A small class-conditioned image diffusion model, trained from scratch: 32-pixel images, arch dit.
Rows from block 7 of a small class-conditioned image diffusion model, named by matrix and row number. Rows with one number belong to one neuron. Each number is 500 + 40 x the weight over its row's rms, rounded and kept within 0 to 999. All counts start at 0. Numbers have three digits each. After the name is the row's rms in percent of the matrix's.
After each neuron's rows are labels from the 100 images, of 14976 (inputs lightly noised), where the neuron reaches its highest value: "responds to" is what is common among them; "peak on" is the class under the peak. Only what is clearly more common there than usual is listed. The data: drawn small creatures on textured ground.
# fc1: MLP up (model.blocks.7.mlp.fc1.weight, 1024x256), inputs 0-255
# fc2: MLP down (model.blocks.7.mlp.fc2.weight, 256x1024, transposed), outputs 0-255

fc1.367 102:423522535481481422520534438472520465515444421462465521446611464462496487503507511503412466471533494501488524476472545529566533439506534535458506443513458495460457461501479542537495537478479462515490510456508484540495512455524529509464477546492609536538481475473484468519516485427376480470478411449608482504452408458564479507462528503553429529515524495490536503551508520552509464490532558541527434526489476506478528536460488506514504519491377569554518489442410506460526434528476492492465436480437541472472454460477506434465493484536483501450469437467504542487505519570463445444461526504417465480591480514453562453450516513542527506520499482512589521514516558458529461455501526481477448528519565487478523424558532493479463530474494510514520457510486474476515567483514462
fc2.367 098:491502489539532478512485476519490512515502492492489469527473520482555432554476585548482570497445462472499571428546450475480481512506579467455587501484557524521475453470434497519568481494429482541470519450364525518499467558491462465425525429471562558463501439495478549512480572487428512516496426506559466464474478535486515492509500516467502438577498471589478467595481482455486463563491467484532508535544527488566500438568596477554466521513451458518555428434537482478505517493420515516491510510470473496465517513502528499434468445481525461441521528525511521525457508510481503464556481559449471471507497446502539538510525519453450476524456519446517565451500508449495538467452522502458511498443427494389522468487490512548514454581438528550507487462543475528471492472513593
responds to: starfish; teal; blue
peak on: body

fc1.434 071:446476495482536500457434528515483349574512467451438556538456435403476519583477540499544503514457513450526431481439544521477481497552491484480504552493511548532535495476541503440490405504471499526489481443481526486531435551529481512434553541504509476491463482614458505545535474451501477485475529496525433502499486402622533473613525413483462508506490528497489525486459436513492476477447484543509472523568470469534517489473429465522494522497534525560522528451568467521520539527505515545540559492508391493508532455466511466487485513388501471474544503516516607486531416493496512516472504481510542494534446531469478528453446474532500516566486512508497517458468475539441461470527501518478462558508516507536522517518482507464537517498527449532539483503508434600531526481468497
fc2.434 073:505535506524524460490466564409430634545427466453553527462465440384565499499594484498530541479512497521533458522540491553477458519512467498489484540476540534467523462487540495449536577499507505483504457507546516542500474446487546407493565545518474471514531506474451463557462544492489513506511539503469565520517520451447530571543497401499431534483524478460429498466422491552508494490486554496502542434536504528454469482509595461568534482503508454479586502504508510522507529467498545428496444487469401474483538475458501436557531525449432519549485498491444406506515554516501527526513499507517554518500493476533495479512485463496508493566514526584494489528490505485540485484537559596530501453549506487521496553463483492523548461537429502523550544465553514418496480515563567
responds to: yellow; striped; creature: crab
peak on: body

fc1.704 110:523461441407473532546559469476573536487569485498487538490556477461542508490483538452531479536510514485506481456495476435493511470506506509451479467491502500387546449564494502517497526564534486512401464500511515489457466446462446507525496481507529419472481459477542535604533459456483474482508499431573442500476515478507507560469423477578502466549560480420546518384514541493491517488514504589525453557483474518506498526565414534556529509470555457501537508520487501543427473476483458487529542576473487512429485427595543416463498512497520505543503494546477548520499506470479446494496516484406554499553515420462499460584478573536495528493529529481535510502486564418479535530511537533487470500574508533488482488420548553501535453500433494479543520483520505475476472441512536
fc2.704 104:491547529459524480487466494515473486499464549529493558507482487460467505501535543544486536420490566527428489441496523487526492506452560481592473502532496556499510529491455513567431468520470503463498498505517490519510444521474553480417502554507521443533534438529483493520486514530380516503477514538586501487517560523453517497540577500482576606531499413603497456523438532461489490506431474519411489446481432445487603520563531495449523483455544531473434477494604507499557499517471483497430508470485441441583508537438523481475565463504521503477508469457475513510464495467523535507502559567453477495514412458506499468485515543501418471509536449488552502508528504514396460461444525486467477494419509470454517525519514502517481502510494431569472507556532545486483494476581566
responds to: starfish; dragonfly
peak on: body

fc1.698 095:459473540508449442517494517466468492469583501475515581553507480416523513475476483476552536440470546491527523528389474484460526524521488517470475505497531480489513491459571529458517543498432450468507552490483453496436522462489515482533506499474478518539496517439526440446525503542462482478462523514382535515439406485530471506508528496503506526494521396579465565447464527517477470512471523513559470526543430495581494536491544481538493477447489420562492516469547524427445493569438504528490413531472481509529554495433428542497542462494521528512528472484516490513550465496445447501471453507481505542562498434459553474475492472536487525497435554435505519365483496538477513469527515510498543574504485586531524491539493489517458535459529532526451460453480494463594474377450513
fc2.698 105:511542463498454484470553523463481516505515484521503478467449502417486474463458446485502499472413476485600442550505550527472469477473516505498561467566540453541469635492534476530608550478550506439489569505532560505552500520488473460529520531547562561517541495421570468474540539491470547445497529485572513495517432501453509460457452446544534504496455572532453452463513548539454516531447418486516571505526489522478493473494454507452437533540461522493500512552491480497492484544505484498521489484506508487559424538507543452508386533497510450517519598530517515479514494537520494493490459541443454534490539512541563507454473458520524505433461510513526549541508596481515462457561497519494453409574517474415510509432496510523417489504473555471534516502545500492449505436543554
responds to: teal; snail; green
peak on: limb or head

fc1.261 074:504485549489447502480516516408471561558546516479532530551490482494487487520506502479488513545475455466535552465419445503576504437533481501450505519532515514503471454535553446518563564550470554509431481489550558576478489531526535506529450523572511429484527504544511467457500500412485431498495476434553489602509489507577566541451542469467482542486499531551532495476514486533450454520482543458494450537514442492533493538537500547481524473475480569551515472449524517560503462415484452492466442464466483488537520484504555504531578439554543540499471500463554533554599493499517458468435517422500481500526504435455458488548501454511473445422456571475552536484473517488488462510484501507524460439584536453472502526463589469495528460537453478490547468488513538432515587501436588
fc2.261 064:509492551531507418504512554470470454486507480499486480505479512479523472477447519570479531453478507520478480476410537445503534479539494469563509540514471525522518500464482483507534466505496575442505495462532516521478531501485496402460471506532472415463514458472485493520520521541497484489515580531454487528531483381423454480464528494537560526508450446466554547526461506513487459510514559478530558538558459572538445482520520466572487482494499507538518487541524529438557525451534457560441603517452405453560485431378521495541497503516467497542505543523520507481455463487385549526492522525508478498546475518538497489534542481467473499460417489521529472485513585541492567492483499559516481461418478500494472533504543502473528559635398540511555573451569524457455506464493501
responds to: starfish; red; brown
peak on: body

fc1.59 129:518467559469477580549516500427467509556498458516466484534499525497463514504549490489451528518467471445578540500496502506488526468503486515415502447519458524549507476526555562572509471466548548456502551372496487517497465513501468500485489453492421525479548495504593472504496478504528455515515473568440484481533542492505523526543594481444492547589513496495495530615456450446538466467451444499484568553519467507623477501449480535475542502478488459480544512479497540462533499446567488573471535503505504531472490497511549477510450482543498543524517500534475545542510479418506548504476490512488491482564443471561519491483544487467512494505514521451479466428498538473467536501444548482504459506529468501513419511592491537608413528459587603560550476468522463501427433535507532
fc2.59 126:459514519541536422501531534397497549473490545452534498501524525487448501505550497460465517520425475487522489474425455527515438494529530594446486519476463439505482493510526528392565562445514498502461549463499526546523437473533480540425459522502470502502491502513513449438538531505513462557481488525443517454503484487502495436531519517610485451438497489471508436512470516447527440464495476510506516534505531513484499537434493502470536501486444571528448484439471495515505546498501505532501536465499564536498525452499500558535488506569512495546555526490497527485499499533531480433456513503470490555530519479524423531522475503455496498512554518469534493556498432469470487496434512500473509571484563518536465548498470548255508542564433520537545513504422494452473460517545424
responds to: pink; butterfly; white
peak on: body; limb or head

fc1.194 090:487557515524471541459528509502553486452478480509497483535477531497511487564587533589548448451488430526543468558548580478536496501501479509454560495487508493458564534462439529485483466535493466520431578466515455513537494531521506514579511487533529519563424518512506478507531476544555480513514474491529517505527537454488454543501599512560548464476484496492448528476522459487508494442557576495375584422499489462486383496475564474507468525519522487557501432524459533462562529541397430570534472495529528519471502506474525525526543500485453503552525519523512485520547543495536472537452553534462488473406476431475489589492527447561462499492459460468457508437530535481536491481515450454469508484378499472495495444435404451471473450540508475449531497535495484506478478493514475
fc2.194 081:467397583482444485455542502548546514445421485530472580484542488467470490462480486510505547456560547438446491453480451510515475532508581516542495485549513537576536573496539480464458523511525480507484430501400489537500505496526446469533525550485465518525583520537508563481496520485419463492530516500438480468496492437532549531561493515487545520484536480540488566495474443544540526489570566547517483518442458498505520453433522522479513450524541545527506516535446446556500486501504513462473466534500508552553456442431492466533531449497477467539492479489499465511586489522494490517591573486409553579523524472529537439473477533515511564485495517469504436548428511565468457510471543498539535469554512525582529471433550570532482487520489474422432550433518442498533561505469457
responds to: starfish; dragonfly; blue
peak on: body

fc1.317 116:473442528552435481527543527444436514545506469511487449494526470521532537497546500480467487453476417493525462484546399485476448499460536429492487522526547508477546510526581452543391546468473491519492491452452469466480547409481501482441480526495521490455515494503493425418570437487485505492541448450451450547469517513525539512477473471498497603569561533476482512470502505491496460519478510532497533525547448518432511523460415501530550447488514556380464524513460525529498607447496471521459499567508572461505480531479524553504505473455487530483511458467488492529483478549479439512452504440504489495483533574530453393516574480492507519444472483481527442431493504459477565558503450499529456487478471492514432498433448548431509509443530503508536491449483524425533495557522584
fc2.317 110:483556430525492528478527508533557589531465538445500521449541486509510491533468578440516539522488458465451527487462458434511426484454474538479417424490539479508470469501542470514485469486510485394522556419534461531525536558475492511530551496493397566525535462550507516435481467484525489503521471425478501489422538471484475548463496534484528516530433456432491472476544494485461535482501437476562497471588485473511522516555469488501492504502551508479545425538581439440523482469544518559548462443528474496550535419464542484409462489496525514474486473525532399477524435508466520475482489498485515396543422505524503567479501520564504497514572454480536546506480441536453529472429553466549461510600556506495536501493529459471468477555475506522540574513433496482519531517495505
responds to: butterfly; brown
peak on: body

fc1.655 119:533482543557501534492563504503537489531485528548519537606542504476506483477542518578512435497439432517505521513485496487461479525494532467520549492453493507513542477478501486495511465496462490593461555461495465508453516484508519501540474514477539503435426548495506489542524499473566484443531489536513535561455560497539472471469518469431501435516531467503456503552508545525573473537560502506437574393485457556514452549534515469513471532494581549520642540486482566451448522446540375575504510587476528524528491516523486512509487492485502573492501508495535486550566527476515539506409529512491483500484529529473489524502549438546491496508468554494487422528441567535500474521506415427497529465383477474478561473539496514464516472540464521488517510494464383453493447447543470
fc2.655 116:480513558420538541488488487532496542482507600535521507517496483486575412512476503585475500536536531531489533471465438523479480453406505498509547473486493537497465460480474447505506470512488483438582546474514452529495468471531407486549520531481517528497641524500441568467500527473550519457450495479502536479462487559507616556526446469451532515531470559545532512540454478532507518453579492524500415530494532511532484492489494445470480500537525477482515454479529481490458487498449523460452581429503466494495530419441511526475539481503475518489495442514542482470508494418471442450561558465472510464552498574470495496463535515538467499471477408510500425483486480542470507443423462488514492487604529510430538429472459548512468480532494467519513582508519457541513551559549412
responds to: starfish; large; dragonfly; colour: blue
peak on: body

fc1.85 104:497497468465495468447463552542482512458494522529482540483415503498428550481541519494429411468506514518515522425493468554485456577478492466474565460557462506516552514548464510567533523428504500482502377500508476556457426444500519498549543499437495498442490454466528483446479473544581512505572481428501445490499498479534530494498532547519539565546528518491487397544524573512556491472435477501468493517481527485587520496497476515537501471443518566488531523544472436422538518478514449475457489485506521508498501465488537386500465533487501532496566510507493518523446550482501551490477507462532470478536471482528518482428457442488506577502444532515493431465455559517560447515537440498580496460505469534425577535521510496474564493502505488481500459599560471512577601484521554
fc2.85 109:464500526557520509522471511490421446497448495532471554467533541481618499475445529493472504499448491464541442499488509501540522505562469465529468483508499493494520482570437515528564542453532436521500489516528487540467509474525571512552452524499451490389449516544504516484447460556491550499482421448507529559473548468520516549535510533464452502489526494394455529555531505427473561516444507509522505453528488493525489536506480590462611481511523458497539516568489442509415534528484456491557487535488550422478556496510466416493484523479546507474557483493450468485526573565524524501480455542487496497485495458550515550467539555532538513546574570481458527488529559543536503545547446533556501532476454450395444487510572521456501496506554383519523493444511523514482521511420529
responds to: teal; green
peak on: body

fc1.346 086:425491537564551453557466485484568444528516509405518473516458441425560429520495492418569483529480553428489472490446510468496456538537485475511544535559431534491484499501510469450501545418505511506518468477509554412526473506475480482515493519495424528531419523408446473523515509499525498481467475478443446453488449457531403473482478505513576534510540379512489477514417449531455517454525514472530545494455514548449463511456516555497609515505534489508526523517554466473481510516456472528438491494591523514490437510455550455469471463458519484534520422519475551476421459494506478473486509490503447550470450513463489490590525446487504547543472553496501466474493497489520521458465516487472501511533407528490542489489583497542479512402509427467475532433473531497546507495558517
fc2.346 093:470554497438502488448493492484477549486506519490406490481524532497421544541517543422495541474536416468569552507491500535471512477481492549469424479478482494488516508505459509514550496497482475523533528492504536533524450449527562488497487486462457539486569506527531500401508540484466498416484531441463518461557489512492595460442503518521469596451545493495513436525532540448505533486475477493516486497547467452494490513527495472524547492505520496513507435467608480526561559518544459503575521479466477505476511475455470496499451525508511484462475571546490563524514451406540540537508498500479499450561430478556481450549485541480540534539453560484540480448510581487574524457428513531534519521467559544546450523465660514504485599539566534519554567442490518578477545549489478
responds to: plain; pink; white
peak on: body

fc1.484 110:445473459569542461417515541447530476565524513511480567507397505494427499481489446493604438544513560454512494564504541597569462453494505500522472493548484493491532459519569529512518435462556493537428554498518523541511470501505496504491512539481504487517471493529524487545442523452506484486467515480504377440527544577492518581450492496528507503487546466488564520387515557497457428465443439482497507536469449525492535517523422462490511545485556472488451478444520473468508541495531478493525565505519484496539470426504476453546500540510448508507569537572546581437514522544496487545539520505486473492460481420575432551524511551536574559531514462528533463508462503534505536519515482524456523531515511477429515563559462549431542503482522513568460476553520472539512487515458544
fc2.484 119:451496520486486521484495510441436527533566486469542509541472389428518487497479526468497471515498456397504511501471510490471518474574505479466483547507435493503503445485508499478446569552497499526586554534532510518535472515507528551496508547468490475472554557559507545543490507508474606528458452513485582460558504465505455486410498476457484444478497521469569514537431488496548475477474496503534478459495505542466528528558508573540501541466492514485500461547470556459487510454588513491536566520479396526557427500529492540539463512530451488457483428508493613525457487483494443529599425457537467501479518417546424509546513549522467484572473530559465447575496469461470459436496511576510521462482487486558447606525455507524466442477484576504491467476540497509509509510521523
responds to: yellow; striped
peak on: body

fc1.166 136:491462457528480537475560563494487466459469483477556515483507544488494493519521563488461449385510551535500452383502510462523499576509549500463500525527534442443524506546528410477490466506498543534481490556499566428439539408511541516527468483486502566497510484488406494474470535460478441455437485492533607494458478448492552519394526463551525512449479494466471542414519523473458542517457548496478513502532468463547530472517453494540514554561508473506547466435438531532476526413472528532502495522432509504553494507489525482478552443506501500532522504488481486531663443518539495512488509529568501484504559507498492485503486502494483438395456448541552511435465430542464430550514490500517466479512511432514464452519533545483533527460516440444515491529533498484526528500507573
fc2.166 131:459487444482502474503485459536510544516562507468489545401474548487406419514575456478484486537495478472496501544474491534445507518441497625483548496504424523539479464440519458536533463517549480463510529525489459488557488502506480511469468526506523490456447507484462506551521496538427506527445471570515461523478521469462464445420489519455485494476458495491519574583561506533500487494544517461477521563550489519556459459511491516477427503466508385602461471531550466479502538432487536501515460490511477530510554508452478537433540577474557496501498529542543495557534586504469523517490488492451491470519483453491524518472444553497483496397474521478471479529446477524509526530543477492414469513498435602509399517512554524536447479547578536493512480555464516497561548494537611
responds to: yellow
peak on: body

fc1.254 091:488485491531507431507434500500394492523442524497482437507486537478555535475507541544492498435452474481578518461449463531542531468542481522532481465527439501463579470546510493530498476424525535558512436476472521492471492492520525508572512497492624548455525390529459576554471497487481492574543496481551469448509528458498488519439481396506501550524514578557539514458488516421463516537464527482507490526426505426555504451498544541465524439545465503490476515459503539592588570457439458492478482527545495549531507483441527408507437539543514493535542469509510524549457459458471474574533532489479465573531504531590508508479482526468505505517511549504534510495535554461461534491453420505557471428526577510563461481539519529530499550471501490472507456502463473506556455524480512
fc2.254 091:465560497486521507468522494519485486483530469500488525553603576443511468504461511506520512497488538522461506507578476488469557507488512445497540450502544527480493473452548446493543452526458421559470495496541513537541510554531520504582517495499577573442414459442500449464516541526492466530455504483507478417454507543502558471429481470507559477575473523480523462576554487489462508548548493451509451491556513495454554550468515444499464457459490514539568447438539520404498457446428546428514511509429535499533469493454487587490491467588472507442494526511515497538503507567491501538572470477551527508467568540558548465542533482530487454466439479505524547517505474461525498454456529397557541514512424454446495537477483504524530444412416427542466485530512482510501539451526468
responds to: starfish; purple
peak on: body

fc1.172 106:477486469470515465498519494394493521460492524577459519477539484493536483436504475517514527606535490410535473398514515458548528566526535500483576463471483533508482477420386494490456504476481496518497450536508522476498490436519518516474489469477535511442476521499459500516438476473500535470477477475482445473482495566492499517480470520533488470501510450442551583479457515520470550549597608475494510520473491548447548558450498509484577566511577542496547596453537418516514510491510502540506442581478579499440538500487519507488443398525477495506520543493486408464519508566478518533503488489498462506476450465491484521514470440494448537481482443482502509455556486461514528483484497470568494541501554485455452473495520532471442507508399486505455440576537462506526540416499396
fc2.172 102:451558430517546519417496522467495494521450453513477501530506505503493462547432524550497495462434487484510461497438444549543545510449571467401516542485526436537494537562552544529490459502476469505584547476464492529486575477514508512564496564460493533502465507462437547492410419443470412493461468543525518478498490514540527463509493418434512527444554508523508499556494487499506496521475533480574513548446501512548510512496529468504530501441465512507468522530474489533499505449596491569483561545487452515477486451453479453514510513543478460560485462478504460461554464542479493498535510495443491446510529504547550522483571519514501538512552534517503498476435463539526495379521500608469485535536606467493495554485629544465515470476439579475497515573494483436523577490482481
responds to: yellow; butterfly; jellyfish
peak on: body

fc1.365 096:557466477457482563465519503449445474522481548489538548503528508411501486474548513454524529571448457472493477436501491527535522519563503507563478490493503519486549485486515504478461541549434485497524526429555557445479444470539521495492494496511559496487509478551457532521465502519502538504499478432465451541505534498552534470410524549457531554573487460521504488482411484501550463524493446483504504468536524410545484558479496495523466457472528534481408485470517446501564503487514524567514485481501556394544475499479544516534485420467411445614440597545468536485514489541534511469529429628482462564520483455461516490529471524527463566424472514528475546505521421474534456552462495496512527518460567534482485493479537481543500500517447484485469485478489428474413521497417412
fc2.365 092:364517491541502523507435488456552473530491462569473534534486526478528466530557501558501483487449519518491475506500492475502470499577500524561494524470489473515500440503591546533526441448504509555583513467506513513522566477567494468473475497514495498481512466503457461468533446490508503549509473537425480553451472516537433529512480483510457502429476445442497505477492444556449473503533579519495488543544514572507507463499453406555498574457556526508448505492503487416529478480504528591575623464527516466499466539440579505475480545443484407390555457479494461541461475570515478543512535491534407451452522435537570515501525497561531509480487490506588541570484553419488534509496484505516446529495498484478568514541478478473476497466527555493484439468511533534497525505530518
responds to: pink; orange; spider
peak on: body; limb or head

fc1.580 104:442561523520496535515484537533435606468569466456621497518519433381487514428586471535537460532515493482453495524563445471539549464479521463541524458487535488506516554522523494518495493524491513568484522490539496451413521547523485503511455530480525483485532565559563519463605535430466486478524468524569543473498495531450527497438482539481497492461483482500556441519430426556538493533443509478512540475513473488515445520483502521505524496580492465476553512471458472525503442513526473530496499510542462446510551507476495474571438486421587500480470507547529514474439512562500477609537483540481499538443433518514509492525504486557451527582480497504490533503573479485433462544491508480510494464434525487415519524583545445486472470505490481485533441486536455521529488529610519
fc2.580 096:364467461572473518533491455476534457498493539537538490547507465476607500504514505505464455455462484550474473516488502406518550522580469571536493384509430476500483498472587541483508496433572547588539429547560472458541528585560497545521515456531492452508428530558539489444524475459456447540529516501452477500522505498503513502504527519544517524542557516502451528430533522542511464460501537487452489565500509481501503493504416397515496492503487541538465540494479418488532520527477447469492546526511514548556462507443476509495519443439504542525426500512535491530502517562484455465495459505460479533469503484504502487458510457579428523532466524524494491474499531503473493543524473476437491506472500471511505581481467451532471467444509548380495382538508536442546473505469485
responds to: butterfly
peak on: body

fc1.274 094:474492458580591478506492455514454490478528468490532543453522520473485473576475469489529548521497465537460437481550492478475503497477506437527501569472471468465564475531444569527545441414541547495503551485441509501544507489493454468450494462450521544456515481498503463544453507465460536469534502502505503427444523560538526448525445467504505502456450569474498514494547532500423475543560480502535509521480395504535492522542559496547458522497533527524509475443441456484470544458529554478540484512468467516522518500379518541581551534563492447532521518528491537494522485500558497566477522456489554492448435437552484545460485534563529469531576513451439497422450513514519570468514391524386466520508483495469599448479528476452471487563466481559520503535518546424495504499570495
fc2.274 096:405482600465525455470450462600456490431473457553558526468452629524579478553475511473465463536491590509560488473461471462514521466501440523527530388470489477467484516510481555457473502510537499505474463482518466546525453439490519492485500511477493575469464542524513517413532500494517547533443553426516481455497528641511532510519483482528495446533473476528440511513528511456599514461456474454478513497503452481494452540502538519500445484504508488477438475457463537560437471529512490480514525460488523514487527524396511521513495564510480513501469474549497428520453474475535464476475502491487572512521493506555514509542549473506431498421497529439461516556589474490504463455459502527474481552506534567448537509513519462499486454548486472478519586514556500598501562533547508
responds to: yellow; striped; starfish
peak on: body

fc1.23 073:519472496512550505478466504507512492473556552557551562603543540521488533517452488496485513536544576492380470468512463477476461572496441468502454487479484523468419478553478512453504513496509539512517450521442594521480506518524444479457456525444529476469484487490503467534482483468544479444547473507520489450476494514477562427466447509571447465515491550476512475456444526480498559469486527505508475503549442489605535486523562415560494506519513465510507509560518497485521544491537541410522480583470576432512520438447506493476532476556505444438474533527528500465476459520525571473518498553494556473494517499467499504537542514430464445543511498544456482475507505567522513499509405506455518467484491452449531605520554567357567569439457447511498513488456496490453545535475534
fc2.23 081:490535574513547541553549504579467477467445487530513520492438597492503528460568495478535518545403528516488498516542435532498509399496493547472555514479523502560515510568498518517516511467600499482467490483546552481451510486486490410568506457480525576482488510503493502488551542465527572604462475482427571451510495502468423509567513509539448523541408487557415562490458532512521489511452538446480546522445489476549485522493587507453538537554490464525505537459554522466554511625500550485567538482508494541464498530488474482507507526437540574485535481470446530514471507436522481484542507516460467490521459534510517466461571500459487462475571603486468565567583422557476505487486486525514507518506497505506580564527477508452501504479506483481473465525502502528505504542505524
responds to: yellow; snake
peak on: body

fc1.523 112:470423594535449452506472468424431552460474499475415510405512440532492542433515485478516521503569531510514426556529473523440486470454522535544550498505483493578469491489524496534508506457486481437586532503470509516453496495541540506513486468475517537507468489464559442489456482459488543504487486585414524500530459490562534538527495511521560525497584428523550467488513567544560454585553482434500572556483432491478521515578493486485486471584464531528559565469497497457515576497543488480441503470434507477503505487529473505501445530480556499525552593535540512503523514480458472483523529521504502490473457470557443511463508473544510472478531511503551519509556513492468487433535523496548544462414521582490508523602569507543471563504499477485450443486422441456484441495473506
fc2.523 113:494485458428461520545488513487438495518481554473443461481496558493459480462558514512476526490484500477468592554487465558519477521475426477518514457441491453448488428451417508473495534472500510514479530538484486557466522563516484492536561561496424535558519531572501465447526495485414451550482506477453538532546515519481559509536478491403536461524480499477561403484493508492484554515454520514424520472478508548533514583510555551562518469542425509448503451492532460505497519522448482514578455467457460453469505508462464490467571524535493517505518552512514518474479497573483483504431525502439488440495468531503417544528471532585488528541373488534588501566488533465521474466508490548490460529537479478457502552540470472420424546546441496453457434472510495517461579432533523
responds to: teal
peak on: body

fc1.387 103:444518479564407433469518444450448516479563482506470535458458438483508572526476532438478502508472513493519429441523517483506519499501448499451437542491497422552585494495508506477432512471570466482479447508494506557523476505542465500555454488466513423527558477481555460560499484443413487443532435460458534551473548484476587471462530529532509485521491470474531554473482508458506427474589592488453445525500471422489553466473498535480491551485535465543495471470515510594514520477470529558542512467461467550495515518468503464444477494485456536498489501471486523473492510442451513503494470522416482454546534474552511460508506563538490439487430462513621529596553471497522535500437514483468465532560577460494472452567523531535474461469506529541424509493513521468584526512447492
fc2.387 106:452511452511567495541655517480519478470563500500493550474580415507532463510555503525507582454502527449526421533509479510540535484495521484504534522502476462437455474548533466478527571514504584432498513485495538516477448527522441469420490487481482533497551547459408487492495514551500561519503429494447463568570575493518469535522524536476469502517520575508591502548452454549510505547532513511532563507560515463585428528436524503491464547434488490484572474459493496459498474495431527470475506434565509521539563529496502512494501471455488503476438467499439504455460467460532507484557551505520482518572466550536461496547416442554491501456486459506513549527512538537471460494503501439489480487519466538572474557534479544452510366541478521503489466453474548527486526482513503
responds to: starfish
peak on: body

fc1.319 138:524493550511543499512520513452520432473485450501478577509606559528441462477458457480446529467459501459512409469502520555578487467537462501547494554574558504452444505528543562538472481431442436510514479487431553565521441510479508499513464396422519545527553535408460525495529404505507517507520489532513557477483435479511490556507491447454501495510537577567489458526540526432467459550440517458475501559439512561488475502562482486465451538438459596588479529526462482503510522505453462536422467470524468521511501525514533488544485546466528480538532483483459497490571482493424473535467464515505495455535451485548518508492569492449510482503530470548529524475591522493536523471500511487531510492515516525473489507490517524519484404470506526481540490608476418511511544553548557
fc2.319 144:410435474466544524480445547510459474523510448494405535455557464495552492513425621499553500436426489557466637453543462515477467531551571443456466598518481527472458464503463493483575450532524544510500457577513500470521497450511487518522529511524562472519477504541473518493518544514497556451458419477538561532534445474472564489529433490482442482593467426541502455542505544483561445457492508516499441520483495542483518518514453514487500500483457506541539526497490497529484495449530498541470521506445579415476548575520504507460551510548485455550493463534525454514506423519509519477463513562475533497511517453514517478565498488459472493518514436509497464457489394463558580510523513543536459555490505514492446423485533501521436462485468507496545503522543488499515474524518430
responds to: pink; orange; dragonfly
peak on: body

fc1.681 088:468430549494442505497490511588534458436509532540481547548481484551514500539477524519536482485513510484494514491504485532491494519531504472491485505444547504490486533525524433469542519502535454485442491545548519464523477536565498498530433497501451552401497524503553493461511547465521582453449482475482502465583503514526503503502439507483577462478492523500483446536460470574511456406480549491512528463513519539442497537424539498476505581454492467519457514515486440518426454533456512494543574481608476441539434507481585485474525535410510497494392476472572522548465528546515464556480526479457458527546458481503476502503545418504507438537567502554561474508502468415409548541433479495599510436508525518499487486521520505497467481437561523503486480540518495550392494458418545
fc2.681 101:528474509497461503482456528521474546487494513499402466494490450617509577466442502503493455489484442483484543514492466503500440557470503651494500577526458528514504473458527486508451445500530410468486475510527470432517464520467461433501430537467496503499503511611514463527518486481530502447573480518510459492533506394488491503526509501476549503519510540534501535475503471480488609476497506495475472552510473453547467498536534489522411521578498530487520477401484424492611461492448469464470438523446513542486525499533512556565454513424518472509440485566499533463451433475533530501496519463424509506503502485499535492501499504471438517467418481462567454484513535464528466437506548560514514495511532557525452446497506519455478533363464499490492530493504437496477421482485540
responds to: pink
peak on: body